Weights of a small image diffusion model: patch size [8, 8].
Rows from block 6 of a small image diffusion model, named by matrix and row number. Rows with one number belong to one neuron. Each number is 128 + 32 x the weight over its row's rms, rounded and kept within 0 to 255. All counts start at 0. Numbers have three digits each. After the name is the row's rms in percent of the matrix's.
After each neuron's rows are labels from the 100 images, of 14976 (inputs lightly noised), where the neuron reaches its highest value: "strongest on" is what is common among them; "peak on" is the class under the peak. Only what is clearly more common there than usual is listed. The data: rendered dice on a table. In brackets: how many of the 100, against the usual share in percent.
# fc1: MLP up (model.blocks.6.mlp.fc1.weight, 576x192), inputs 0-191
# fc2: MLP down (model.blocks.6.mlp.fc2.weight, 192x576, transposed), outputs 0-191

fc1.127 076:124082151112139143051165129112126149136137108163158185147114147126176131140107159100142136182140149115146127095090089131087134114136155078105082082111097103086092122080130160170153186169121147195114142108125198132115108126074225129092118124127037160176105100139187124105108102154193140128113097174117157098175137106152129118144133104145141129089149142137110117133105147112117158149161085138090113099123151138092119116128158165172127144083174131087076169095147145129146120126084153138071124161197084154029102152144118148112123167133237082146158118106101101105147140192096121135
fc2.127 074:115156183090095134085212088131114145125102160147115068061098148136173128136138158146135151172118136147147096072141112121062132088104111097135149113102135124145105113168130175126150166144121151109181146128200167118068143117146076191162091125141124096139138087106120103127177148162174129161149119146185152110114172134135068129217106125126141096113094096185125130147146124106088060055089068121094069100138127130066140167146107071142132141195112134086089150120184106128123159156118144178146134120136165160208121103152141110125110152128169139192118124212142107144101117152140121137
strongest on: teal die (53 vs 16.1); green die (34 vs 15.7)
peak on: die with five on top (26 vs 2.3)

fc1.274 076:075130130148075142136128206088178144172117139082175096165120143143120128181158156156163216115128121128129124216105067142104117113125137154164075108135148117176108183144087094126103073115170153155122184131068158137125139113112172069074123141067124152135135119158130154094103130177138133131084102105190107104115143100085095144092116124145115146144096128080130145119117144072106137145080082146062145089082137139139182159104146059156065139133141162084130175111141121155180153156127149116076090151144117132082153155139096161099120142142019126137133156110112131156194105126122111146
fc2.274 076:156138150135079088144107046138112157135102128082203160154125120134134132091133187110155105164170107131152159146093134111153135095146110187134182102123106125076136079122126175079126077136100146122152138124255135140124106147127143143165073134077151111141124122057153157144156139170095131096171109046112204073142129095149124138124109118136105145136128145114165143140166114081131143214170124114090110140100166107128105128171107160128146146112143164166146143179199131131153145134054149081169122149135120120051111115145127099077132120130052170150127092120073091173104121121089120113
strongest on: teal die (81 vs 16.1)
peak on: die with two on top (32 vs 2.3); die with one on top (25 vs 2.3)

fc1.10 094:142096114163185080078081152139111112154171136123137096173119124131153100090093147179119147152184143090138151109106198090164148194184102159198164093135151158131132113147148119102108087152110099078116133097147095126065146124147184158104142135083169126176118117133134148152097111131122071142145153202128128103103138139118106198135154194141148121101134118091188136105112097088115121165133181143110118147209095095097131170113043105121110129113132082098059182103115101130160100139069145139125128055110153103125116131119129157088147100107076038163148068144140130128166152090094138133
fc2.10 099:116120097052188197109155067116127108112167146101105077171160104089131101127105128170107084176157152077141105134093186149152145161081113142085080138127121121111153123110159155165126083146134078121188120111083105092118153135109232093116125128061131106105105109160133166089068138081178125166119140176142075070101120138161140163154139115128143120082087114160201112087158159126121097101138140107139084153074119089127175117112076118108110092139110066077091184110090079109144094131102140139138096088097108115155124160143170121104137113148122111176133169164134165108109085150121073178
strongest on: yellow die (66 vs 15.8); orange die (37 vs 16)
peak on: die with five on top (29 vs 2.3)

fc1.434 099:088201071131121119168096181168117176182075110129129090136102094139113111159175192108085173203156184124105162136063198103153114110149102153090068100134127170137161123061146153105141084138195146070133123110172094135125084117074177179118135123150079151110108148113082090167097161129118136121120180120151167066151104147109105123087167156091142113118115123107178095124170135108085096159180188121162116113090192084173172174133122114166120118133133138146125103127121139105156128132121140137111141116124110102147052118087125111189157100078145173138134113103121086125093135133099109170
fc2.434 112:155128091094135143149112037115141183096136117136127156144148129163184137149149170080170055129112176135112122121096179118152135163086113188165203127122110137145047099151158066167136124122107153082097081093151103162148140138157138060162095134149069127130144123092188125102078091138116101120122158099173105039068133154141121147128121158105123136112122106156201123124099120127079089126096132140136096151180187093170104131074127151094148167076108095166106148132116163147070144129119117141134123141113170086109203085148143111219090141124124118135131159090163101105134107155124157101
strongest on: six on top (63 vs 29.6); black die (58 vs 15.9); white die (34 vs 15.6)
peak on: die with six on top (39 vs 2.2); die with five on top (25 vs 2.3)

fc1.496 075:091120135187122102069120092118104118159119076114134114103140214108113087076127129152138126173133105083118177075133157130132114168143115143148136109169203103085071141166029184137145121129111099102173075140114107139131121142120200139125129154146130125123145148141100155131088210143121093059106135152119121125116159157083116130145147168121075145117125101111125138157137152150106201166099132143164175128143169142156101163157189130168115061158082126095162151106145113133113117146126142091045125142098123144122113099101081133114059115112162055094144055166149193124135129067117155083
fc2.496 073:153131153144081163097116159156091144104127086134104075091087177109145191162123120165129090117133099096156141083141122126154140124131109110111142117151069118139169131132042128123106127119124139130200158146121148074143111079137115149205159150133142154156130126117141122161105090120148126155124097111167116117170120187206093049135113164136113130125115105108169129129140131187118060127163141098153053136121119120121152125108148126151128137107190110084134127053087090145109144159134129183199135194055145111161131086112160183153069115156109233101106096166132172102053137150148123161
strongest on: yellow die (66 vs 15.8); green die (45 vs 15.7)
peak on: die with five on top (26 vs 2.3)

fc1.69 087:103127150092144168163138104085113090129115090138108149102143146115127196213161091141153095161105145125139175124064143096099134128154164176125132091094080091161150094124090147092187216171158163131166176139069150147089129183155187158148122061091136132139129132116158129155095125136133097148115150110111073106169105072138164095179143136188131122120096177108165136129158106078149164083093105148148122100152123097111213115120106156150121114099070161126119074115128114120095122141099090074101110104099148077137073115099110123160138139136056188093074115145122149180167110065141130147
fc2.69 070:138113166073146096195129147196094143109136177143154120116116166118181051051159106168099129117094147136152083086120133145117135110077116173119134091114176121087138131129100152137171186103112140146141084142129157130064097069091182126151131077111094107153144150125106094083090106102136096133127100106119169100130089072147163090183096083051159071098145133121170119132127126116140069073151108083148108110086138145132072131102148163121174124157136185111130088138110118102121149158152094093144167076070125085169160131119131138163149169132066078091142117162158141184078148113109063120
strongest on: green die (82 vs 15.7)
peak on: die with two on top (26 vs 2.3)

fc1.295 103:089137141135096136109090103113063078145141109169158095140130158178130108144117095123068079132129107117142118119057177139140148150079125172121112144097092167164168113126116120150158131090195095086156140087148173167099061171098179109113149148168114079162224153150117118103169162148168089148098190137140075119117185116105072190098115146036129099133150158122177137112129135087164107187067174086163133160102087111139023152159154101135094153110154090135124090128113122168120115125144118106169131152128122118122082141143109135112158147109134169091127100095099174106097123133156166120
fc2.295 099:137159121086087103117115190094092147065129087175142160136132154209129121075148101141141183141154098054100121122092169086158163148129139143108094106144132106083120144141159127135143102171066059094115134109115122186161151094156117173147135161148106115109192144178115108145134172076180144124120149132150125132082119119081081147117156109154102170098093181157180172112148127062113093140215098126120115115141093160147178134151148133165152129158082148133169102109154112132128092120121100084106142169124210072088139143137093155116131186108110127111119060139109188082155192120102152080
strongest on: six on top (61 vs 29.6); white die (37 vs 15.6)
peak on: die with six on top (37 vs 2.2)

fc1.291 074:128178111105154138118100102145131153120153158124101138099145154081106208113120126098084113091123149122151120107117124078125145141120121146096154138128114147118131121148134076134183096079152164133092093087185132150125136105177060114178144100149158116145151139094145111128208108060171105159188159161104118098137151158149151126095182143088193088134160136122195152097177035196121055064191207162178083115161117136133102123161125088040171129163158102081106113146106114153114166166170105127108135112064140143103140102111131141172132108138120107118170117115174129111148131108110085131
fc2.291 067:193072128119110111122057135115136167091152115118150144073193157103147083139144124082153162133097129069091101048119127142153135135104119092131094125121160156153134104079136071158117139153163134126043127097103156131126175152115078077128122125126172158097170119148118115164113143090158085109088068158154151094105107150061132131154117146135189089122104120120108099087091099135159205083070225123133133102171122137134149113146095123065124129122086113062108104099146133142102118087138121129131147104101120148153116235087111115145117105143026162124110118173108128124139122150154139166
strongest on: red die (94 vs 15.8)
peak on: die with two on top (40 vs 2.3); die with one on top (28 vs 2.3)

fc1.244 105:134149117187101135129155120128130209135122073109148062140100111068173121069162130194131076130153120152194140168157122215108152093090090150127140100127112204128157132122124107084100071157163130135151081101131153133110099159119119137076134122093071145204110115120074108139092174132059152094129177173099107114092059136127120126154125154142125145143128141139173095111122205084132106103170220101133129111160125088136100113107159156113146087126125162085141160142090134132081126119130096165119081083100116111094136086170183162130131123147185120115172113093130128136134132191177128094
fc2.244 094:137152119103134144175202118123102104127140138126117167124092151186171136132105139106159090120116140128052167138104101174169116192121131128090128124145157060161145128126099082085165166131145130155128074111121161109119128172124111142173126148148164151074124108130117086155138156150173050193184157094174115119176185140143083140161173112083136129115142149145162189099135033183156145087175188110141151117141142124155102076157117067137103066100130133090148137110070100109060153160070184132096096141122135094092132167159170137117138148149163132152122165063110123179154130094150119102
strongest on: white die (59 vs 15.6); black die (39 vs 15.9)
peak on: die with six on top (28 vs 2.2)

fc1.220 106:170124177177066156188088108091120120114129169108140164109164097094111107165141129086084147102119144144119096100121133137163100167186155136084157067088124166132153093127187147172162056077130142094111149115176119123134114132151147143145102110119145093110157125106053183166074145145136104138088130125170083145130109099112097202186141147133148169127107138153148156126137088049121119132107120149119153159072208106120136083166139100102113079185110123131123132072098162134151146144126102139137107096165126174111147125096068134163171114124158169133140153019129078149186113103151116060
fc2.220 088:085113157183096116148127083158146100093120171092109105058089102096082159058169086091167134113130104086134081137130131104188075074093126137173070132101069099166167115145158087054149140106099124174126150088122162117121175094139098101101154105164071090125135154120195091069107189092109158175121170181149172121087097132117151104142122154080124116108146139151128132115134112080129187124084071122124140181098178048140091118116105106102105144137135135161109103130134127155161142078113124116100168101100117134114102100104108111183157136102098075120148089066121114122088127178168097111
strongest on: red die (57 vs 15.8)
peak on: die with five on top (44 vs 2.3); die with six on top (28 vs 2.2)

fc1.276 075:179132084136131185096054138064155124160110138116133083163178145168099116104126136114141112078131119122163145186226156167149187109083213126164123155180093136145133119099116131148103092124139093108104116167125112114117142165173133150171157179131127152116145116121104141169139170103164161149127091103142088131169110146153135112095132126113163126088153091103119164136159111143149068139137142171106110156141131098179146158150125104139150166143116170069044155099121073160164184125143146162163192116104160087065111149159085106117090121104105032127126155048085125128195110137131132119
fc2.276 080:094149080178136092121133100188153153181156163104134182099093147143131128173120130102131147092108157087147108012198151109168175140165155117106115148171159136119142131136122114125118132150107104115094136171108129096131115109096093102115109154135125148111146132122164112068113115133111134092114055155097168125116124126074150165113152095148149143085093119151088164149104133103145145099105151126118229138142140071129111099123121086119096113151141152065069127054124100152121118146179151102099072087114092110197182147122105117122094115119034243133107137136147114110059146104121150173
strongest on: purple die (36 vs 15.2); pink die (35 vs 15.7)
peak on: die with six on top (25 vs 2.2)

fc1.226 075:088110113211140066112093177161110127104100147148104136115129123173104148165134115094068131171172128118111128131126145165161093157119151153114121071141137158133144082181151131114179124080160173126154193119134103125160172089063154111104133138069167124158144149095102154132114139126197136061100182145182134148133128071113125157086123125186211122170168092082114113182090109123095184167146141071133184111157113078111126135106142135135102100130106149102171090132174080090118131134082100102192129145116140137113151126138143172159107157116131100067087079130105107092172134109048111073
fc2.226 078:092183129187139178105107104126097113107113111160123117149093137157132108102134119162185097106175119116145169176145148097161120098133119140148200104153116148100139144105132168119153141156078172146173089102109143079094129167185069162089146135075189147144133211107136126130152109129185109110117135195125162175057094099169069093096110149079214128133079110105125106110138122129076076146105132116127053130102120069113101161136168138112145101145160160119146084118153097113151169124155109159092111132054138132119094122162125078167090125155129123098157097127144127092074151164179124217
strongest on: yellow die (92 vs 15.8)
peak on: die with six on top (25 vs 2.2)

fc1.479 116:132141085165162096157101159193097145144112123119146069172123126124163129169145116100131131154129098107092131113170080103142174089120143193142097092095156145147113173145136119155116192097146138138134157116160147130135165155041160111164174116143132160092113115116155144173103056167103118128097156130128148105098112087088122193148146138121112133095112089115105104107085094122136112176211136107139110078188146150174073180148120083129114133130133171124112143091124131119154181133103069133079121169090063137113161162105092151026157181107193120103157114072071151143091164130052109121
fc2.479 122:117094169089096144158136071104147157136102140128126132117116138098113114177175163166150141134163160149121178083106181144125059148135115090107146177110121177099131134092093097080164079105116140142128168176105139177034173158094123126130134126095136141173146128121149081139123076132116067135126123152110126107102119130117100119158177140103132120173129222154114173105142168176103106116140102161151114109162077178048108140112120172148057117115111126122197137123116139129143087153114130123125084116145091091181074151090158156194093073064134136142135069145150092121090185113071059158
strongest on: six on top (67 vs 29.6); white die (59 vs 15.6); black die (52 vs 15.9)
peak on: die with six on top (52 vs 2.2); die with five on top (32 vs 2.3)

fc1.333 111:155140109171054076052125157135123134145086133122116122082135136152111093109183154161095134178104134092107115148147110119110026132130125123175110092141158133120105208136149133105139144122185121098108160113145135140105142114165113110138137182162121153105156116163094104124108106145158115120122162179156085165178117151102073147126102169119075132207146148147069154121166121166099132125045168132151144092092091185154103183120158110160109172089124140082104090179129149132101096121116074124122083101122132143127115092127097160079115097096208197105130137149133081055049141110140140170
fc2.333 115:139089137095180067067097136160105102115106143077130098095167153119101112137099116121154156141105131141121123101108089117157195105101145182114132101094127134125150149147087151056095155154196146155101148114114152090131167128147071082081158104079132099162131120105091120189161129108121168089116115080130122160119121116166155150132178111133144096145128125198151109114090147113078150113107109220109102175115108138038214143118068170167088126151100128127117126130087114112120175172139127149129116090161143130129226181137105118183144174160152096073084088161155159113122140169108174095
strongest on: six on top (60 vs 29.6); white die (56 vs 15.6); black die (41 vs 15.9)
peak on: die with six on top (28 vs 2.2)

fc1.93 103:131121142168070149142076083076138133172136095087140072131093091156105082117068154174119174164122122109133147192127119138093135154182105139141148141136132152167146144089196112110152131107146157145132135112153171137063143154161143115128213156178150127133099145162105132128105102147104137133165149111135103108106078138093092110098228138167150135157130114121147125151100108098168099188121153065188155178108119174128154099113162102155072129087152120114151074097146088220171175143114175162152127054127124105124151121179094105099128113095185085122101163115121063137097088113090132081
fc2.93 115:143134081163116110093086101145145106137153123152100108091136174133087126109197147104138116183129132128095160072095120113193122125167129117193166171152094109131149174144116168110055132087158102177109127108147117155118072197094122127091169102159079111083087192096168056105154209127139180106117100148141175117109184160087122095177136073146123124125150146146144179135118115105169130097094128105117092071119160072166131131138163156136174162100144184137174116133124144056168108114112104125109120137106085196132151151171078097169192155113138120132094153120139167133089084145105140090
strongest on: black die (53 vs 15.9); white die (49 vs 15.6)
peak on: die with six on top (36 vs 2.2); die with five on top (35 vs 2.3)

fc1.334 126:147133117152076047152089139148158227192106143097159072104115113156154077125154136146158146175144094119157103111117119153136136075111120108078194135174130148090099112165136112130055048080145181156124153136119161124114124158132134115116157131148114136131145104163136160138094142130148165114137165109195142138102123152073097138096190114136099115104118198113116128141183123077081097136140146175140171084122137103136136170163153071104117132080204162125096165164101096139134105159110110150132095111101164103213149120126116119115089116057136147119137105171164092068079134151190174114
fc2.334 107:152111159098134073131223158141156089135112165147110158090137153102167049116107085135169137200156161127151139176120131187142109181104099145107147080058145118103081128151120157121153128092147092065125115129185132137146124128152088149165146128135124168125114127102109124176126117149166093169115148140120122110131153082140146133167160074151133115152125101119164137164134101143164132125073110150118090152110142132083095146083185062100143091082167101141120173053098093091045158127118152088125069113120147150199138171129134089106162119073074073101138165184164175156105185111123160130
strongest on: white die (72 vs 15.6)
peak on: die with five on top (31 vs 2.3); die with six on top (30 vs 2.2)

fc1.523 084:127117145146098164129207155137089107065175105137135107147120088096145108100112104112088141168072127174171233143122124127133168144119126147140136084074123070147111100121129135125127132156109160144136168130002179140133140143133166086025143120132099122200101111101129145095106149131083150106153065140074118102099119132153105156170149132118172135107137107143175091110132155167132097148108139122104137141133127122110065135102096189108116154144116079121174157161156116128117121133109138173173088134094119126091186094180155170119141151161130225129129114155042134108159119175145110114
fc2.523 070:120108162109100129117166123136074144114109144114143109109078117112108138101109134083096117186119121129178223191194156076133122161089129144135132086107133205146151115151131144153128111099137115118126117131252195136136110111102164164175107090119155136125096130096158130161144106185144105134161070118117120128097134119178117124140121213151133160163093121097174141136101092113148137164112088145113086124121094122109170131142086071156136105133148094145140122116178113107036151106086112104154124129126115124031117069098094163103120123144130055085141136044059133129131115079150145130
strongest on: green die (56 vs 15.7); teal die (51 vs 16.1)
peak on: die with two on top (29 vs 2.3)

fc1.530 098:140085098150122160179116114111109124125094139123141146144103135146215123123067124150160140184101119151138091115210085140147101137148163140134160111191088132182114124090082151170123120068147111110131185143142085160105094105160112134100139135112081057117085101174092116080094105163142141121132106086128115131122126145125117164183177113133077164085135148139087162126076134105099099142118177142136170085085129172128107113215161154169119104139172085170106099163136166181150127106137088179158114143126148160121147133144081166094069133070235174074145126102134094098074130137116107094
fc2.530 118:141205113114177141091074123150094088123121157145147114136118090085142144123166138167127171164165144148100103129063143129108140146131060149173168136126118147139073098105169205148145161099143127185108177104066188120113137100127137121126126123088178113129105146017101134112146123103116116153131102170054144100107130124106140054149114106199146139128120155117157122103081150125151202145112152125098161128091076139146091097106097146083160082055130193139142112075124141104199101176156172077117104157110143102145155139135061133123161183089136121122144090110138117150100114091079117120
strongest on: white die (86 vs 15.6); six on top (67 vs 29.6)
peak on: die with six on top (45 vs 2.2)

fc1.120 119:153077104134137111136098121109206127155096107167100134174134092189100100119132128128104118074073130087111146089149114136160131161142185190089127093152164127073148184155107138074091120110095166098137127124121123110095129154083160105126169140129129120122116151165145159177100103120108207104098141136114185130105142001124100064178096169047166136072163095118114119129144125162155130219141159147187116115124109107127155110155093111159100157177124151135078105138119141150154170152139083146145141139084156064090168117124094132085130146121200096138129104077144141111185142139131127118
fc2.120 130:129093128176144075192068083107060147162116131069121101152138179107083101138095143123124124120153146144200108093183169079121137117135083061135100128144137088064127190109138158082174103102101072146127125083126133127113121155136152104195142121072127178129172101114147123184094079132134107227153156140118179137112113158131164173150088155093075086168131146124133163187080127127081146191128128124063144142181123100170129162091189175121120164191100167113165091130129121126164123079152175138107111156126098143123152125120096162151157143125117127110104105094109139141103124103160120098
strongest on: white die (59 vs 15.6); black die (46 vs 15.9)
peak on: die with six on top (31 vs 2.2)

fc1.379 099:104114124151131137153102172205090127123102104160129101113134116045112123149144118111000126113107112149145120141198084098134158131109137142099073108155100156126169112116054119141141129126123093144137153060140156142152145120104142136139112125141128075081043104106100169118115146102131125090109142143163156095109134077118133157155123118104152121110134141171098094126176116208110150139112157096161137160052105117165190077104144132127115093113135142113195207122099142147128166146094118113091117119157194169115180151110093119119161096134157193071195171121124136139145174153176175074
fc2.379 102:101186170137159114155099099039155130103159104117124130154126169080130151097089086119196133115150132117121108135192108090108155122129154115151173131154092131142117122131080167161118108101147096089128083106119120119089109119163131130106120140118123143127041114111173103104022123143104155087133181128095087097094184088107159084144151125040187121140177209100130113118091126154069161154144112137135108117127119163179065159176162098118092115153151118126148190159084115142144171116113158158174101090165120085092043144124125148081140143136119091118073136076094117141143136092151106101
strongest on: blue die (44 vs 16.1)
peak on: die with six on top (27 vs 2.2)

fc1.450 106:159100122185132145147077236162060145159117077146121114128076127082096167147110110108157064156155134151129110097070126114111097105135127136161083132144075135059142160136151172065102106127133103118123102090159080115160072086132171166133114104133203159167156123139162128137090108134150145140130138128170140148112116112088108153137148143120118135179142092131150132120172092053176113167138171116165149127134113184129072144115122146136151112123116137129170207113147143132129147146133162139103093131084127136133160124151073087150063085083141205150027169086148118182071128130157126109
fc2.450 112:112188141163135109121109027158064157120151211176090113112165122094150051111152046112112121078121115173127116137093099108096145078104109127095173126128113118138145119089096065191092130125124086140134127100131113137162139140101085101164169113161132089207173154142132142132121132110144149150135117095106090149164136165123159113177136137079160183144121107170159113169087143093157102168078138127151168119138126165089163089087145089160104134087120127154160174133111132122105148085141149109131148121083139129154146129125172198140035089134090078161226163160157117157131150124146136117
strongest on: yellow die (45 vs 15.8)
peak on: die with six on top (37 vs 2.2); die with five on top (35 vs 2.3)

fc1.174 092:147128151119124116078114169118157147109108155158152169165133163141128115098152128110147128145115124145095214174136166132098157112098170097126123154102115070138126086183136169129113066084119189133141144116056090172176100153134227145133118143171093088114116125127131119157108134161148136134093096095110100138150123146154114094128129096180125117102123143124083155127121139135098144148152078142126140116145085134131168116141153117196077157082143152032079139145063139152172163069127154191182140181074165115028090157154155116081086091108098078148126147093079154068149153145144119159
fc2.174 071:059107142119139143099168118118143151156092117133150155084047163122123095169118098139094089157119130163155147062160151140122186103144085145135137187110150130134116144126152204111100067171099179122125143124229102139173129145119167156151151162159109143106132137109140163068145124138089144110161086139118120105111139135082143156138093140092138117088109175129115096180126114122103027085101089116132143134117100111118112141132206156136132122161124156052104126178093168115098135143106149159071183132079101101156154065064118109105106097182058104140091093128087159091081106122098088109
strongest on: teal die (92 vs 16.1)
peak on: die with two on top (30 vs 2.3)

fc1.417 078:144116204130150166166071120143119136116151102119110131123132071103138101145087159092196105188130138183160155005159061111157153116081117167128142141130078146119197090150092144123120064168143149146169133147139123087176119105150112128174132096142104151123081173082133079080168042100164102130151154130111128141139106135163133124156152120137182090114088141182174152146054095113099146119120128132159145075120145137107069141125118151105132137106122098128098123131149097078153123099117129150120136207182183107122092144131132107114148093117100201105115150096133115100126162133068081184
fc2.417 060:129146180146111130152008136121117136106155191139134126143151071127149154111105136152045111152138075169149097084141075104159174125141111172090111132125202107153122132116080125133098066115152084139083117109075136062093139152124086101058121120138099104098099118146128147176116212108119087098138124131147129141146110142066122163165087118121149063109148107122158096136184159138106151083105094178140140104131132154137168102071161124129112150102117125107099120109132118073090128081074149141153190120086106121126172210115143150093150076146125051116149155153164105095141122125178102098
strongest on: red die (93 vs 15.8)
peak on: die with one on top (38 vs 2.3); die with two on top (26 vs 2.3)

fc1.213 087:117150098126171155126172134148112110112124142132147139115160115140160112077133137138117097189125169089142176040119138136118092114115094127167113156138117057115123120094090123125092187211142145151151128116000115118127080083122255124092105086162113087142130158141117098085118142131163123144165110146116114116142124123168119141097149108114162080098100151142152153120112137122118092083123098173126118113103126173049208131167101138102110154110082079086098110100149110159115120132172165135096174135096143133120166132084129154169161146155085192131151141158091142132157130137142116136
fc2.213 083:165085139172142152151151136120095142134071167116184142135129142100103129123150162188115118221124164142106188194183149108173140136111127139095137121144136078142093146159128132150093125076130116099095163107225124122131130147124244129182138134148174132120120139167103172166142120113150130148126070026096139099102105138165110137251098175121118171084132166083160083136131134114107114104115126112099118140153121185116093100110137100162183111116158094161137126142132116161094121098133120145144110111106120126076120157120099080133162172090116046146094175163118133131098129098125119123
strongest on: green die (76 vs 15.7)
peak on: die with two on top (29 vs 2.3)

fc1.360 071:134164132081093095086127102121061087161145124161086155174134154184155176107111131122097118121119120124150118097182163139125156092152108133113170140205149107143162142127174123091129135101161114083165139132130057146166081135131116092076133084096082140129110145213202105081044151158181114108101120164159089115102219138117186110110143112110167133116075135154188184130164084144161090132103146164150204163120162149124123156183143113120181144129137148117082150072110082165103153064134149087169131138153105103128168100148146106120150114100175145142133078127120160159117138125127095111
fc2.360 079:125111108087098168094101148129078079148115155163120121133148136137125118175121116124173131134118085106121108163165163120136149105106109127160070154189142122138066133140184154141118100153090078085096154118130065153148153101140113145123104097123126116161106155161079151188099083111179113096131080138132120099194205139096158110065135153172116115122147128111181134144101090173141100170162102089173175179167154114116115100169128140137194136136109129094099146067170075139166140080128117112100142111111168112136115101126133165131134120164255211145162103140158176150145132132130174169
strongest on: black die (49 vs 15.9); white die (40 vs 15.6)
peak on: die with six on top (30 vs 2.2)

fc1.148 095:137204128118158085093086165125113122152103119186099075182184111115076125144074076162100101122138158102137149083071176154076098173149132090135124104173115132140189101175170171157155082163148154104133131130138139120108111149127164056135096107105114159115046099140086165137084154133120144128130136128138174158125086111128144168127140147203126142113150132129058103097154121170187115193118188068144080092106174152118108109138122114119170083166170135163118153143092139167144168115108123100166090138144129120099129150119058133102180154047156103080100130105121136189085123115102142128
fc2.148 101:092096138075181151141074033100107132114105109144095158112040146116186124141121048136162148135156172096120121163063177089101114149124140084124116148190116092129105149043178093128129080111130147091103116128104126130152137119137135190117151109130133083096083113142147098136117123130103125150156119164121096140091041139114151180142134125084096176131101134102059097145126093144155115154124101204116071099126190172093156110125151179133137176082066107159102149151144104141124211126123148108090150168135124171137122171146119129126140176203137147080129152132143120154156111165131117117
strongest on: six on top (60 vs 29.6); white die (49 vs 15.6); black die (35 vs 15.9)
peak on: die with six on top (40 vs 2.2)

fc1.115 098:114112104116112142060095074097088159147105081153113101155137102174075187114140109136141106143122141116178177084156145126149160168138144124116146107127123143154130143154086152180164080095094163081131119086140146186085158177121180134140184139106102144123181102152121146098112148133170149117090167141109080154121129031137149134109105157140129150185119118169159153138117116105172100180145180113136195100089172177094132109154122131131080143115148091093097172079089153103163098086082186155076111092104139133124120119189139128116121128123199092105097143066114166113138041088103203120
fc2.115 106:114144099158098129087121097094138141133132147093160152067142091134047106109055087173191182166141124157049148104090153123137176091158156111074075180112117075089162144105118186185144160124108117171149126126100102078111116127182106132117173131149167140124194117096134153148119146121121155142142149070163106170156158113127128148124183091171093140145143084162168182149110080103123123169135132101125083127169134144223161121160098147081125164179131083127113149167137166108125085163130112102130136186110146102130104149126104159078167111127156174126108106105105135067131050174128097140
strongest on: dice: three (65 vs 33.6); black die (56 vs 15.9); white die (41 vs 15.6)
peak on: die with six on top (30 vs 2.2)

fc1.469 080:156111192092135129135118143123196134107110065121099098127140127193139110100101124165146175091111109177172163130103157146113116107087149108084153155108151119128126122079206146113156058077087142135068115101155159167155068123140076083135085172171117157103099186149127128229151133134109117121082108137107121114126120134125098091174126155168083108102052105193134148130072164174090101112091102146134103134155129087146161119142190108120168163110176138074106140152101093078136151135150092153060167130155162155125139123133117114200108188109165130091145155108130170110154176120117168141
fc2.469 069:163165186145117104113104157125163155097132182113136119109154101137106087123160115185158127147086117075148148104128170108107055121157108070146117168116124178149138132120208087161110116120153175091125130136096146127116195177083098151146179168157099141101106126123144110059122132105117076095117110190116134098167121145121103192172199111121130161123191085133129109092171157160100189141153078154132221167129151062148121069152101134115127104116114132144121135101125084113095068160144089140188087132191110168138097122165152135187148200154114135093099120122091160114128114144184127131
strongest on: purple die (62 vs 15.2)
peak on: die with six on top (30 vs 2.2)

fc1.361 077:083127099108131082111139145105177110154102129147140082168101043200127191183165080153130130095143113143103114089136081127138126175129142077107120152081083136241093167206168153209155090142086121148104101229110118153149158151084191145115075153172124163140099115137150103118140132128152035157116184153158165113107127134106128161096103120122140098100144129077103142098143117147153146111171149098117119158166115064097123153090109126162120116171134127150072165136173143124105154117119126108091108149173124141105130157133121139100135094139167133122144169082134126047105131122129138124
fc2.361 073:144121121113100178129118125172185132073129113145130116079133083179122086102153115137112157166143124122162115109161094127130150159113089095099143164109192133045170083084156127038134079126165147176193131203167136131135123070181084160104163137180161080101102123131107125125134117157111073194139161148146119078167099171114064180091144126112138154099145143105097142192119089120179104147088111134139127152117123101086130158133085101167135121103145158127059143104191156109134169138142089136166169135129110121137111095063140124104107090148201196130122151141120124076145153169136074124
strongest on: teal die (61 vs 16.1)
peak on: die with five on top (29 vs 2.3); die with six on top (28 vs 2.2)

fc1.376 105:159154136098109175122108152176156159148141142111121078134107147167125100092101141121116072116088116129076154152148161152114134101161125125121134148100073133139119148140102145112160190136107063109113128109138146082140084149135170120103048084143145188210090137101016167102149133105111133143089180116149182101143151119052105133058115152128107099158139123073127140161165125137185118148211163149137137190123096140217166135133139109150188148162128097094068114122132087136173120151105151167104128102181093177119131145136100127089154126092177140134111126127104068077093092105162105111
fc2.376 115:169139072141176091134135115104082176077143093120120142126127145147125140142145107136093119108075204153133180093159148145113181093121125114170119105181128094185138122100090148137151125178083142085106118097123108147167104043153132100159158132147138157080125168144238123101155114100156135153152126155141132112151145106183101134085156119077157133135136125116088110108108185116172074124075118130119187094131178145085123144130128181136107125131130117120104177097141187185214120135136128149158172068182176191138171120086091160094170175132170131093133156113134082163146140107067095142
strongest on: black die (56 vs 15.9); white die (46 vs 15.6)
peak on: die with six on top (35 vs 2.2); die with five on top (27 vs 2.3)